config.yaml
encoder_arch: "swin"
model: "contrastive image-text model"
encoder_num_experts: 32
encoder_patch_size: [2, 2]
text_encoder_norm: "layernorm"
epochs: 20.5
Rows from block 5 of the image encoder of a small contrastive image-text model, named by matrix and row number. Rows with one number within an expert belong to one neuron, the router's apart. Each number is 128 + 32 x the weight over its row's rms, rounded and kept within 0 to 255. All counts start at 0. Numbers have three digits each. After the name is the row's rms in percent of the matrix's.
Before each expert's rows are labels from the 100 images, of 14848, where the router gives the expert most weight on average: "strongest on" is what is common among them. Only what is clearly more common there than usual is listed. The data: numbers of one to four digits printed on busy colour backdrops.
# router: router (encoder.blocks.5.mlp.router.weight, 32x256), inputs 0-255
# gate: expert gate (encoder.blocks.5.mlp.gate, 32x128x256), inputs 0-255
# up: expert up (encoder.blocks.5.mlp.up, 32x128x256), inputs 0-255
# down: expert down (encoder.blocks.5.mlp.down, 32x256x128, transposed), outputs 0-255

# expert 30
strongest on: on a plate; red ink
router.30 072:083157140165124084134146127162106101148167131119047096142098159157126128111104148159110115118139125142130115149120147160163138108076179087181178144151097076109090138125185073118191129188128125102142188127100129186095128152224112148153106062170101170149200141084167159117166091099090155152155108109133097150198137142108104132112137083138099187137112056159157116182134125119149168143144149132124107167200088135123084099131184135167124165124089148112174111084128150069143161170122083170146158125099101079060080139150091127111141150123117091088104119152073117133143140100153061114148151159127163101123175098177157151102086151132162097154099123105149078108134138136176158115098135117136133118160067070184084118094141119140083179168128176073128098174134131087129131168114093
gate.0 081:122143199106078079109103106118121131138167129148136094109098095096114125089124144166066148117148120199070115181197160127148135162133124127113132127119068117123158096114145082181145143136085098082185209166153124172092147134160107134131133099133147151151137094130177152124115078131110174123103153157105117165156110177090082164139124094189158163111099166144132131126099126143107114153128155177108161131127137160064075072110140112153067145156136149103088114097148144108103090122101184119122097169131142107188085151147131155099083190109087142167093098088133144205132143105146137136157110109164091123116089133164165158166093100108089221143111159135165069145071157099203112098086201147112159090155184072052129134103108142114118099098157151137086097106078165148172103141098133
up.0 083:149139134124152118105063125133167104205183133128132146140097119133088139120079131131097124065152157202108188106117135123177126126174099136138118117103080124100123081163179164151143141159079157070220186108170160172108122189174135095128078098144113116125105097165151131166116111148092162136163155122122111108128134117103088134113124105094113206140176150111085149128117129133182151144140101166090169175178090222096111084174170093163094105148142152128074120070104117120112138107108172124135089158112096090138105130163107094114140160067125148140140060131137124159127111147127104155082122128138117160145128201139199210087085091173192170099113105156108104122102140086132076075118155089092155072121099116117130113069162174149150095141135178110118098103104180136161119153135127
down.0 095:148074117146147114123077159152122182149116144087187085101130128125163163122141102117050163138127082163053128123129168127149165127116124150136114140041104120107124127138152109178156147129113156106148203116142168166099199151145134087098143058120108133115126119206180184124134123104149154125077151098035140144113150151126082156105153080071109122112152172163109076089125111150186104123108138129072114134132088171103148121128167095128153210137101111031113145110128120093075156132112162091091027109061098130154130163103131119105133208181071133100139124102145121116150107146101163162147075093155114139130107141150112143162144127091066179124197166150183118121124103126141119094092146114122152112109132122092127087092125122101144091119120118133152069116131186127183141159127130
gate.1 093:135161193133137098128121170107061186131181195122095140160146168130138088056177166129085084171173111179154170105117164151170140113173095094171119170089111123115131132129099079140147111129145160065181154164145120204118130138153163154106112115147153141124164122146059214058128042096162132121117158114128145192092097148095070142146151058120065140093152101151140092165125057112140130103144101139118104140119181156130134143116121133179103181125148080131111124067098109120151142150113107128071070114111142128115141128117113077075119123132098114097141119128163127090177151113142151092120131104144176144116113163106169173143160167100107129135132169189173120114070139108141154088143099135169089179166143054060141135080136082131108118095144134133136057129139164088132126123097112
up.1 101:120079069109118163135132080166191081135080096157157139097104080113136148203091083131170187095078123086070061124168099121080126170096106157111113117147165145122135136116165186154087150123135119180070075091125136066135158108121120095114132151110095102133077154145192057211111188173111114136122102149095124071146129114148159123091120218136180079155102165109116168094119204141123123137112140118131157127110108093111117130153094114097152085127107179173142160196166146141103118092149158111155177142162135144168128116136121155178119142150163150157119119133102158154087107138113120160118128153125077123125157119159070101132120075166127114114128093096097179161178100147113116194108145121058145093099125200155126153153118152111142143133111099134129209105120079178147091147161158
down.1 110:163126104094128121185168170132118156084090166184185120146162123136208092110138133094087136099175129124126198099130104156069116162112068120101114117123136153137099154116108133091124118110217158147074110167087102119159091136087121163101120164127133134145126172140073114128116123103181091187131094116102189120113161127145144147165146095121110052146167150114119123099099153109133119031129125109076083072154137112159190166117056112062184123124133115193087145126108103128143137146182097145140137108115171148145184121141140136103132152157119162171177117137168116092167109114088164119113087169109117097159141115068167057146185123141115145099158121135089131172136115137139156144166094160130049178164130101081142131141101090215142069103079163178097085140112098115103111124121153
gate.2 077:108111089145159118180104166137154146107113130186127114137141144139141111108081150135134131114119093142190131103119104128113110148124130114142161132088158133094106166111147161072146090169140173128154118120110176082139118114156116117157120105154120139181123223171117081183142142098116143171189147116095112077099137068154130067085143093107121145144152079145156120124176179102144126069159101098129123113191075148170163168171135134180168124144128124148116176126135146122141154139142088179168118101125048076104105106127102119087161125134158090140165081155099135112174086115087154112135102088158089075143183162161122182063158107142147034090140048102092097143166127165191192145117135101117148113178063130126123123142164125151098111151062160079096199140163104121158105195155071
up.2 082:160077094123094194082162109159136133171076108128121145125128135105156143169147124148176146151178169134147127091181098123129126141153164151121117106152096176048110115160102139094135094145146196196066156146149128086116099168156083162145141128112116158162076054146131161180124116113141080134114163115081117146098176182176181115110126184139163077077107122156083142077085125113192096118118170085139107131126099143146144111092127158098129112109062127205177128244134127098104152136083091069143081154126112155146109120114120169134172169138057134167124117131155121077077145106093119122129165097113133127122132126126053130133179089112171171174170137106099155128129142109079133133151171130143124121126151154137131057189128113076122085097111108117186171137104141126152108105167086
down.2 091:140102091161105162126132156135160157156147145134128129142131102131188158085133086143118111106118144156168050216153111131107197115108154107121183211114154090174106152103089112136154158199097082138102095122090109171168130071132130165188213095152074078120139136104105123193156094020138096099150104170110105103115117096118181140138123149130147116076086126147134180142111108161104120097117166053140127101139039117125114119119105137120153159164116191103163130124145164141096170153164124111175135223132133115138114104143116148151097142160147126160135150149106124121077117107146105140186091091133127128099141118132091074142081099183075108150175144087128142080141076076141124152156079111071132163111117148150104094162126061105072131108136103110127143130107155171124106179128098
gate.3 085:074104115131101104089114153132182109144147107123170077086053083127136147174161072128087153098164138093086143180143151092155155116099106149095114162114124120167132127161125174159118088078089106090150108120131128137145157105117161078102065082102143055061109120173144118138116141159122176106088133143078141106132160113103098161133121131128166128128177200096131158139150139150093114130090112142088162131139152154086163151153135160077205131143152108092069150101123106147067099096110196136105098128091167224151165171105134134161086175102175135116189138104149108161142127190169142167156087120126076157115087131157095086137118125138083141141160113183184090125150066096166065115090144108109142115052121169090108099137156161166136109131145141166158077114132144199160145176154131
up.3 095:100113173119141128113146168102135126139131198168139126143130068129193093100167111100130141098112093111123150160102133066098124158183081121107154200139128116169170181102109168142090113162125103100159086123129051156169136099080137124096061141142162038142151181146114130093146105143147125098133088155133155094073061105116149098168074075134087095151156135035146167169147123196100143107121066123106149082098139117158140181172112139140119171163202154145144105106130159222140095102137128145082119133165149158185148088164153077155082131116184095136123136110117146122190101160158140114103150115136100132142122120131123090100149164144073106134125116087169087159134130105147123106122062095076114124096131114097153180138137099158149151102095064110086102106141129175103143185142084
down.3 093:147025201112195162187104153146135111136146207116126138199110115151120154060143116135098095139056136155130083140101151125114160097119107104162105165078160132161120191107164108157125208154180096158161157092126133180107191126134115115165121150184118099058139168118092141173080127133120093101144125098078178137127124115070173143169147143176070108038118103098122102147107091141097102095189136137169139112152075174159112135143118160095145153164145124101109096089127124128099131091150110135143101096120105109126074124146134130131103132118098136151173154116141124109146088170129164193117142058163120140082140095090146141119064104144081141137145151117101120147175093103127112107163109151122061166096167170083155128078120104083128123169112145175139068156107155122166096118074135

# expert 12
strongest on: length: one; last digit: 1; first digit: 1
router.12 095:187176089125161189151107164158131146131126142094142127156200163154109116088138165163123076162154167174122139115123128168146160117158094075157083135112130166101111141145105095100104178071148117128155067117183113166156128143102168187153137148084173147100121158160097168104088085125113094130157161107164135163101121139108123078165157151159070080093145118143090091139084087073079075074171098118143086122145186136154167176117074109158141132102123079115076144167153081103140136128149113124171094081078147176104156146091097078093159099089115164132186157173177073094154108099110160140111137110174072152121129189096160116122121111086149115134135129196115138124143092129174145109131083135169058155161157138079163144116127086150160108151100171152169085090106144087080167086126096
gate.0 120:113123142136093089074119093121150136148116122156111141110072056105156126174117091095142202083131102085110117149139114069139095161143159166118149151151117086132128096143124192178135083170082132104108157166089117084116138122131121077101100146146106122173137098097145108156161134160099136106108121160068149081104089137148107143103043104099174143174119171100136193135185171171173176191094133146085163123110103114112099118167148140120156118160122200114161144150120166173057108133081165097105118163172108110173092098099163143178074196138110105133109088099101188163108130173158074134130113145097160116146103128150073130115145113181115172104143129097149107104111174115090122109093174100074182081089102150173123143144142153125152133096148058096123169101105127214149110179182138
up.0 074:098163163120142133087096125067061117119119137102057137123093179068103147106113163084131102162140113167182110128119155129126132114161164149168096101097172107139127133146114075109190103126104100098139207119153162127078091086151122166089182108153161168121162085100083216099115154132147100154103182148180124194134146103159052143132134095103152199143115096155140111197080045150170132173159141153124120104143138187085088074099173103135136165107097094079161139070083109080118098125155160105112094158128130103075130169105141125096168108096126118131099094157144112143096133120145127115114114119160171145089189132104139119116144170129116120117125157138166132132102144101114108081172167119174137152174155082151109093070082127082091116143180154169079116186116188091166111104128117
down.0 076:090116182148138071124110135091120123149180129134133129181088129148084179152113152075122083164089093158194151107118147157193156185142138151117132142131051114118099176156126149129152084119150211111123126119121144151153087066090097120115141124172131137085103091164131112109161160113148147097134130067150162087177095101125140140123187146105095172134189145054168184136155157124128126103163106129146101175032142140076148157111157131160153123087145197101064128098089136093155127077139122138153135074128087115148147145131124096115097111091145137104228074163148099102153178180104137112105057127117141136082099187082120184071126156155134074105143106143141151101134079105186110113120128093141176093130069123121127135117153141155150053151179157110152137127149134115112116169157117
gate.1 110:155105201074056087137170066135207117115166114163141156131169083092140122131118115146128202119139159113111136117110112100103115144120102137061134117145117171124134072088120131124093145141155147146091132157128110144149171143111106087149112206156040129162124167102132096149151122138143132113110075105083167141116090168134159176117138118122164146127132180126121145077138158146151142142089105143086162104096152093104074105105101129104076116148140152170142087155108102161126150148070151123159165168198157131192143094184159150179102132178111164171082138027115180152116162145134087119102154126085156095160046047112131142172099123128114181132077152090129066188070155162104130130154107159133155084095155095121139199163098133088165116141128131113094143097115117112122102130117170
up.1 111:091109113126107101092146159095087104164121112138089127074085088164151084188187104118139141136159103052144160118176100104170102175116153204108144134148071087127100152169163169152182061118083119119086189107062099097116053123141057161095094115171139105177106085125167151102123132125144172150140124145131105102158136127120144146098088162061137179153107139074168179121157137171191187176108138101122128183165126120116130114154160195098148109096166174160153151092084129144148129134144118138085117157130127126136133144123107153120089180083137107073133111133118149101129162139176090089129106117082177141186127126150113078092150139126132137165121099085164116106114160089081091131153140102110191150116096157157092078125150181146116170099211085108131155171118154177126150129164085
down.1 105:183090178072074145127153096147140111138159130146170149125165108124153142099138130174100147087172199166100091147096122151134123105105077091081108124166146158137126102155135107166129171074148104170125146129086098177105198163094152154162184160123103101122116098081093096145076115118197134169113081125127150132151122150101160136155114119130181072065128147113110139084058099158092129081116160137139151106119155120120123109126100130056100135119162101112071178124122094146058093127097159082136095116108133177163139172162142170128081145149135210166149147082134153122148144136174147188112156125116166150144111074102163079170104091148032194161145166152144078143081120087162099098145051149131087172123164120070142136120097114117103136135128099171144100096085154145111116070087132
gate.2 092:140161117165109127149119140193178154111187106120163118130136134159134132103152100165096159134168152157149059138204148134118140107147110083171184134069111197082149087116137129063101149158154094140164172157137111120093138147118110145175152086099152112187140159164139114170129082124065139123140172139092096112084105183106108123075103122131161058104134113179113132171071097087134114117093165108135126150114109106049154135140121120115103101202145105123117130184175191135065113174113057128159107164120114109108149069101131171092120094083090100096113113150095131139106121047156131120208156060115075113114185130167110118135110108125118136079117148121156172105111170155135206126105119120137143116128146079102151128152162088168076191102074127144062153112175110140137147132128153
up.2 099:125178114166171121174082125174112119113128179098096151127115148134106130100114132193114092121163179200110076103155192129117143089154125062145165167098113161155165180140145108073078169140161069089174140122168143096148138149141156162163145120082177134124146180145100095155114147130075121126130167138144115119126136104097102110111109149150104095112124126146068104157037124121088061088147171128177145132175104186062164145164120097159141125185184091084114179150148148118072028068147115122174089135086067147103116146141143107138135091043140132163148087167128130155141085076146127138163150072163084126071180140147140116104134150130096111073118110140156112110176147119153162122131092132126085155149163166096148117088089088169090119157083109182164124135128140134148120113121118
down.2 099:102120093085208126146095157059126091098157159114132119194125140143102182143103165125106067146107165142141120148085215136105122150148128126146147137072117091137154191151160125127106161140167118125150155104144170118129125131160103150117153125215191142105123148120081176057130140134102120079156115111149142163145136078060098095131164113158082123105112111106109100188146119102090060106211113146182113120143164153134160152121098158134099108133169121076118107147126143099198106102181118135094147054119143116041121121134113110104122101040115136096142127174104045119124116129093108137144142084191099118049166123097180147095107147110152099127085148173134120156169119161148109155109126132130137192122057103131121141095101145119111137165131091160152153115169120057113142108108065
gate.3 109:118186103132175144137149143136096089112130099098096166080151165108060115146168175140166087176194146154108130085097123172158105093135109107188067093148117143134125132152152143089113144101163133082199148084149162110130069132109159136050109159094167168108140138164146178104068145170111169141134151108161082158203123090138147126124159149162083116132118095105108095117119107108134123118129086140148117114198126168124142146096132127169144065074191069136093239130119063107136101069099119144161103077128099163134110173129145069099131108070151159088155077140133096111139161111109169123160175083125100151175150177145161131150132147106160071124096115173098116152158127131176143120140081129164111155153141158150127113034121164185116115167140160143150128120088158099153165114120155
up.3 124:150207095144142141145149135185106117109162100110111189106177169123087124147155171175137089173214192169120153069142109159147102116159108124188087111156041154093090122135133121073118150094163146119157139120166153128124095155138141157102116161084180181114171142172138179107093121165085146153128139112156122166176136112132130080134146168155078100086117141119106103115114104097088113105123110125133114144182161138085150151092128123188146088083159096152097203122117068095132109113061140127190102103107103165095125134141113090111155094058140147100153074138162091100138163077080162093135176071113084125188141192137198139155125144084137097114095129149113116161132138178174154104135067149170106140161128159116096121092091131181114130165130166123194136093106139091137162091122140
down.3 114:109122103101135097130127088163115113122130126095088182088083125089076152124110125162101153124110126160078103125186126110118131099120119091099128146168095126150135171126188118136124178113119080105150146104203159076125130158122166123134107094066131147128107161167190113158090202147124131184142123165124147132178169092130157052112071177180153127159071133138097138094086117160109133133116170175166158167203056179068098086114130093112162096158132122161103161152178129122086082043080146114155126182152071189129066160162181130158164154106156137169104072102140157158098111104185100169157163147135085134144157147134118116114094156113089156101139134136118103122132038085141136151152116132141111082173144169096105117082099158145125117136104150131094150121095138195154092165159161

# expert 25
strongest on: length: four; the digit 2; black ink
router.25 097:063131100106111077156133097117099158102074084091151135082061151129092100159163125110094186121138100087070118148129169150087109096106176135109116177077168117118145155135098164089105120091133135107143080118098166083118137073158150078066060092073129152086179150147198089157134160126103165112072086130100175091145153101174151151119158131118148115216109160148128121080162134152061164135156128152138166077146087148097178139137100096131148077170123080109120164159189155119087106109086113205077151107171105126100127151106151148191109135171121140136144074140115154151129127111130170119150113130106099086114132104173088171123175157104061117099176156177143140125134111145130165184078121146121140126175137166126086148119110162160084138166103133125104149088156099152146158180174170
gate.0 088:140113168094132152106142153099153084118115161126119166142139116101146155102113131107146122125099114178196145107118130106112125138116118111044119094175172117169177104073086095086096170107118076125166086140189069161193133141084137135140118189161088099146087149082115133129096121125196126176170120169158140125096147151093140119142116097117152163112139092107143136132030138169140150107089044125094140106158175089129090090125122124115105119130150146152133069080107133156130082134138160126188119206118156118136144164178189119111165117132175146161054162070177157165109106161175124130122164154079165158140114106127156077128106123160115170105073097084118069118093171088121101084177100139109149166105159066114172136094150115093132093155134174135054094168075108151106104088119135
up.0 091:165112154111159160120154131131111121108141115163081110182168120136168151102127156161151092175116144097185145143152100109136139164124102199131147157155100115155050209100139107143154087164174157180072189122108077163131093136163041204161167127203092132142124114138087165086181079114148079127141145098141142176142087102124163123153147114188073167097110085105165107122149113081148131093192109088148068135122163103144079122082125172150153175082124155154135131087080088113179175169114111113142128106119150130119120064125098157094143133129112128097162152148108077088166143104085115085103132111147126108130146161061128111113142118108152105193123127084146100160132087122154082104147145144160138132122081105135134119138068109070132108088141139104222131123136140044139103108133070
down.0 095:137107184058114092136102096098159156150156141185155110103130144119125135079108165071133168095078168189124134102120169194133114202164096159122077098119104200118187093140117126148128102138154184113192142097156120121098161133151117175130141148159067144106079141175105136094096112119140143134079137082156167088123082146189132121194167156118152162129125133159104149123118133127122079062150151117169134073063133175127091149166083140140041158129082111159097112125137135135119149091079119099127132135170098105184113148142119120115172150161094191197116123109130091137177145152147194119082152086148172134109127085087120199093110097176107141091152126127144105147135159156069105150134142109096139139183170081094162167132139150093142076102096104161092094085093127092115083111103088
gate.1 104:123151143154112184112181141114093107131170150075114153140154123095128122105118132119122082133169150148154142151123127091163160106132130093114134105148155076173123110131125067117126155113099079106128112157166089206138111145078171157179155154146144102138116090043108150086105121120175091161143137165176074184110126186085087143140113130145146134090115110129147124169056064157129152170057109166128106157153170106116123074100175131131127136129170140097131092113100093135133075118156156109157108181103192152110139176129134101098106098108164119105091170105193145143075146125197099165153156165103163169141085117153169052186070154107117148157074173115146090091087173067130116077167091175150095149094168097104146106113142089130147175154186135150125078142095139149097146052085144
up.1 078:099168149175135088125158109136129126124132150098120179093156115103113151134088093111114164122179151093122125144099101076135099128125192087093174118151096061164133157125171083124149116100082134034136077167158120129176146128124183134107068134112143164138151125088130125143134169115090124123112072150109090111143157148124115167164128079030132149165096142144111146148086107151121196206085165111083136139177134116122135098125176097116158140148174133071163090106119197102125039090166132146151133176124126168148155163118123068145081156085128103122084106091136188168075126172178116171156124175129157122084114089184107033158129191149129180121126129135152068097125141090160133095111074129154159099127158179111106098106140123163124176134190114098122166146126121141089130126141137
down.1 080:123132124105143126171130143118181059093148140159155110163132142128164106087097136107086099136079151112147216141137126102090082089155091070097122161137143090167161142087169145146112110123119117110179175159169065139231152148098127121153057154171121111180116185118093112111140129122158071101194083161127126157117131095090112087166125087156123129137188129077149107182088112127131161113093077115100111110168179147167134137155139069136077129149185161148081071100118168178150082100185135154159160156158105107154142117173158121127136137077173169152128109144137076106143139147157116131108104152166098115166155090131128091095089146108116127095050088096122065110177205125108135092124122112134120191086124119097159134095151144210132088142095124152073122122121087140095130091100113
gate.2 072:148103157145112130121134156086055089103145128103110134154181094089148160104149171046136094130157149136153167080085119109117113129137074139105091113190116119170128144099106083175131120134147106136131136144162084177168109179118133159140175162169129100145135156057107175066109070130180088164156147176151131175101128136114107121159098101155130166092107101098156096165081109148171156130133090148125092168129158117100086089092156102127120150078168167145144092047084104155164108137138193074157130171065150115124116121158155088102161143100163130159129160099163090136090160143140102155128154169084202161164110144088172088156102146102154171174074165103142086127114188111126098061196091164155139180099143079122172132088120106116170084122157155144139107190111136122135135059106142
up.2 089:176146177175154092127114195135098138205127114128086090115118167158104126093066142124129119153089100136125104075093133172201160098115139090179103087117121078122148096158151114149141104192154112065173163090138141087101134163162131134129112096109095132081142141158109173143110167083092125146119184085153046132168152151121091156148131168122077167142103083118155123128161127134212114191140137146131108143065119143114120145148172160144140170130063100160135101121132140106191159118135104106145135118115106062137060111132088071066162127069123077085123146183104117097102111148152152154112142172154162137152152136135108157088094148104196124140150112133123153082176126130100109094165155065128134070155110152212156099099184164100152163086108122117153102197128191111136146137110128
down.2 097:117162135130128106148183107123069120123112172158071088110140087136133098138117107104125142070164115099072082134125091136114141194108159144138136142192130127090117152129130140106104080121152139156074137114031107115065140164157147153124134107121141163103168139110104113117135150172058079155097140120171090112171141149138098140108115118106130073187103100095148141098141169119086116104172177154131171088137165071103123143172077172126178130133104080171186208165158139084178128163187135133048132113117129146074113115121109141167119092088123098092115134114075155109133079093148112081166155160152162125192138069098159086138193109160122158121097156123114164136097115123186169137165160109069119189187117122137099207127142100114084185145114116132182159161142093149125115075123095
gate.3 121:097146099134063092138151091144143141054113076099144184063135143132130096164171140120109162162172180104101166099178146129088062136140145158089146153138046157129122174138112120100128143100138147091130090191120145096195116118145144147109073124094171159129173137154136095131138121122109146129098072112121183142096118097158152124145155117087105085132106182124115126126121119130049173099138129089136146094194116160103168131080117080140155098138181115097102173126132156109069064117076133165125136124162081179127159141119168106172089128086127156150134069133127135144155169108118153096179127104095103086123125144137111121128165174091081168108126177151197084140127147146174153150112046188153165148154144165064102100119066140181124102167142128096140190072162100106122172161175173
up.3 133:155105158112190163129090147116123113190144163161110064170098112123122168110093134119162100106072065160137107156076126113171195111116096114155104104114200102120146086119134137178128116171122097165128167062147117161071123149112112095141173120151077085128079133108141154112134144128151110123143180150149072110153132149115103138101108140172143174123165072133154140123133134134202095157132122176127116167071134109145095119169143172122110156117073142146154092131128092155166187131181152081128134124105182060142086117131075150108167124171138107117118192129126109114106096157146118159074125157156154177130146130115156149134082076165162080139107068107077169132133107111062087097142220076100097109091126083181160151131184112062142144077108126162116061185127155149155078119088094
down.3 121:120083086117155176112095164138206108130164105125131117188173115162113106072129135188171061128110145157184156144105140108101120131159044121142159159127123113156119127110162142126122154121124081128195130094211087135188110113091099163130123161188105053150059154112080158146100107141146114115198107120125147123146092077087190063137097153167112141128148105093123121164114114121149094114136065078131101154127133140165154140147172138119135083121188196121087118140100076165131121072166148129211150131132114092114154114192122079108121118124175137130157111148092056111138120149149087184125161117157051161126191154117137136083084112151154065101127069112108127160171102103121093076123091095150107114082114113155136109091148158166098090116136158149110125133128145177102121124135089

# expert 29
strongest on: length: two; first digit: 8
router.29 122:167097186115073082172156094184158110099210143133161158157176118117148160100135155165055162114145173150119119065134131164100111081120101078097158130118087169146153095068143095110111160148175114134142216159162170182124169188172111112161127104118080125137171159136128110165162080105126137135120120103074119117125162177108093146124153098179109125094081149162098105132106137129166110097097158171106151126112103120058101112111134096094072159171168148117141094112163126097108123165072134112171100181095137163139086123170161157132145164110067173169092119082086146166139152097138116114114165127078130103131087066135119164174057151126076177113100191103163071159077115137137143125106111157127122101129158086082154123157090109100098119159087125142171122126148111107150102097067178
gate.0 086:125143180140090143141157111169101095112210120174109085098180044148098102113164145154137126096187151165129095106142117125145151123099053142174175142143082153104148095112134123131084150138164141170105168141105129170091076151075121146155156124138141078148107109126155094123139096163124165076153151110162086111173066131058108185088067174142097129103109142121104187102136156144142096176088141118176147204065153102087111148150168176158112130123162151142147152154146117179168135164085168084128118132120133144160126101159126167155040154104122122055112134117081161141134154115161084117111136059107106129109130111155143161157103088146135095167082138081172162126096135146081100086088133153087149120079135099132131163168149139118091176066133038119175136100136117161111157085099118
up.0 090:136115164138083163140182120161121087123169130137084088097159067130102080107163133142153144117172143155118056111145081117132161117102060126172153124134094144121131061092133127136116147152151109189110162111114123176096079173088138129161164111132155058151115110119142114097122083164101149089154147121135096119146073145067136203117080187147106116075143161126099161097107139129156100171074144117192154196077124082081111148148170185139113112124144138129132158146159106196144117144099163067121118112123140134169150119171139155169034175117139137065158164115101170126129135129174089147117107076104099153111090126177163142175097072160125095175102131106170180121098129133083114050111136158113147091077154102148147156167148113119125174063139078118198144105097114150114163105100156
down.0 096:112140096126082138119135081164196111136156106159155091128142113107122123135088112138136147072110181145160110167155136072109100135159099123106206152122150140167163120103162137124143141152104084146143097135128145108127105128156120132159193097137129133151099109104156068189186129120085174073115106168166083111190119133166144188087109148159137157121105131167105170162126131173145081131112123142168188120091093140140057085133146107128058107165191168113121160213139162113117107159117108146160168152143124097141119125162147180182091146139116169151148077125080162178100130071124117121123112097127102119063106115174111189102102105176162082139143142106118133147141140119112125161019168129086128027131128146164075145186100136182101108091106131076152166071133085168078131153134130
gate.1 101:116088109093170143082098167074117179163104110137101128088095116122149107156164130085166119113077085101160162155158123116148128178160119176115095165139110096129104161154087149133141133097115136106165101069128068112173101062085111138100111174151168131121091113220135148104078134165186141153136145142158176121115090071154151112180111156131084135153145114050155146115159125127080121100154054070133120107125128131184135129128086178147189119101135128150086164076082085151134160095149135132112091111139150124169136127103133067110115123152213125127185117139206126090156133170131170123141074089119111164139141189092098110096199124135119114119181090171117105132134086103138094129164125110121155157183086127112149116096136151103176067079145152099122103121093168157122122204196080
up.1 066:131163083139146222111114184113101080091096159102109169129144154132155117131137137115176086136151092120171186097148112132128094106181116110149115065190156122095145146114097092077142119080143125101134098136189067101157109117071134138083117172137198102139065108112058165113101140160146105130166094136176152165083112132114112030132121110140187100120120135117108084169078080118127152162121130060112093130199198103163185126107107113100121131152176099159113075122078194137131069123202130139126061156123149153124156153117142143119126117072184119143118131155195119097111098112129140163173128154159110108138159135123140044117131161108138136101110110128137181136128179098133158086142129159163078154073149154128155098151131110170150137096116098177116162123155093120120174067124112
down.1 074:121149067168094180176123082197110100166122126093129129169121156169024171135117126218110125124169173130137123175171074134103155070103088083130143148122071143108084099115135119117122171105133149131120123128156157110129132151137112112149181141104113122145115107090208083168101116163090160084157140074131054129196143139113144166081147163149092176090132171151112111117129124077133094198075100115159137145119074115093141119112187109112105086158194101113091129155159118130135133120110106131164176091094129171121081152149122156160135114114154149119175085159104118132113133105102130136098134123101120134100121168172111126147062078106137115164124135148121210133143122161135163153075119118115108055109086225143076149163111150154113129156138164135202145136140144088153171124089190
gate.2 092:203050208082139125143123131132143096128165166138150119181155140110152196064099110114107154131063128160146084178068156154122193106108112113103109098118170142162155104095164082177149150159124093142132168120146142191082167156120136145148145121174086099070096124108090134144132138104164126166130156139113130144115160170085108170189148106170172145109141108154161104116109091141157069080138123170108116104080143103121066095097104126108093172132095131121123032141150125099160145148160147062142139145072186126154105155160123144083150149155089156155094198101140117147111134145137144146113154153192142162106091087102144125156099120103157182151106156153136114142097073112145089140116162145127093109132171088112193136148152090041111135131119146152126031149121125117130064094075132
up.2 094:105154110130122125101145114121093153158074119166098135100124095139125024154127101088179108097217147074141178144162111085124114195144163165097146180176108119130083162153118160135145084125116168113095071105072071074161100095088085162129127115124177155154165101118105107113130140146118098130130084154150142099129106094169171098111096144085116098148122128091148196128159165144096183166156130064139151141113124121159160160148108168119193133098119132160160222117117108186127131105135117165073140112184114110096151074096104118156084097097160110117173080136114160077178098118116110112113100132103162106156139178061093082098189143156126123136196080112107157122131165137106150140178072108105160172139087158183092130128128135163154158105136075129136203132128139139122134156168076
down.2 100:130135178112120083112090120092114155181164161181167154118114084114136088127102168087140098106134101167131109144113131083152118188167076110142120121152146154116127063126132182126126118140111135103133115079133085154077115080082153163133099195182141122143096155180150158104100139147168154147149143151174104095100093135099049171119076155095154144158167164087155189120110166157117152123065080114100184158111185119182121106189124152183096119139123154141103119103090142184115150108123164126100124129180151087180184096159113130113115079131123129140135101083157154183176110177164113129108093120121181156157111097141156126127146115181158132148089106103071088133069153109175122083186147093064172118118151097111156187108153138127136111113129105161014116098066173160143078115135104
gate.3 093:090124081072184147105099129060149119099104121095127094098101136080080157109143139102172085110077104158082085195102162117109098145120123138150072153150157125185141146150153119166127161110088108119133049069129130118153136086077183129083085150137174112044126116151146146101059158176167160130101115195197159145134096056120157119184120146131128159129135139109124106150127096166041094091124087136172142133123135160182146146114127142162156129094119087070063164118107114140120086062139166151089131098117123160159152163133148074149114095154230145116144137131179099135125104187133165153110108113165138185101155180149144115111172131125147074134134112190137085133175106102170088123142111141154124157122130171157139137071107137160163115150163140149083109115087126161116152134174118
up.3 077:107175077173163140113109138122105186141121150134126089123116155185116103071101125139169106142097128141158091171197162088151160129153135103197166164092099135131135156137127104112111120179136130141155077146148118111155099094111146167176141107096189168120168141118115134131138097089071090073112139146154121152112091110153103080114107137108126091130135066165178130192149122061079126115167158119159105101114117103144139141145134129188133176140087129059171194153170198150114106140159078181107161102151102086074127108079083127093116116108122092084158119190119112116119088068097133095159093062173072099064167181133095140093150154126155074134179107134182150081142157144155164128075107093123131099200122124151082123170154098172112133103103127075119138065160114097106154157138083
down.3 084:130078087101108129163128087145161132076151121147145077202167125122166141111145116156083153086114222118144147117132149154053140121147158124104140156138144110141135116099182077166180125135140135147099169188114133166150179227160088109119157060165122139183115125100091120164161140080136082070136125107070178121135170137119128094141162086142131143060095184119077141150148113118170114117134196185104113118124106148132116111115141130057102167152117170086152102143159164103141129157142107090107109135080108099063099094102135178132142196144077151177146133159077093121130151101118125147123131131162119077084156126150114148123096059178103153154114138111151108146169109134124078162068121171086114147079104134068082087161101123108110110083109108131150174092163104099089140080072097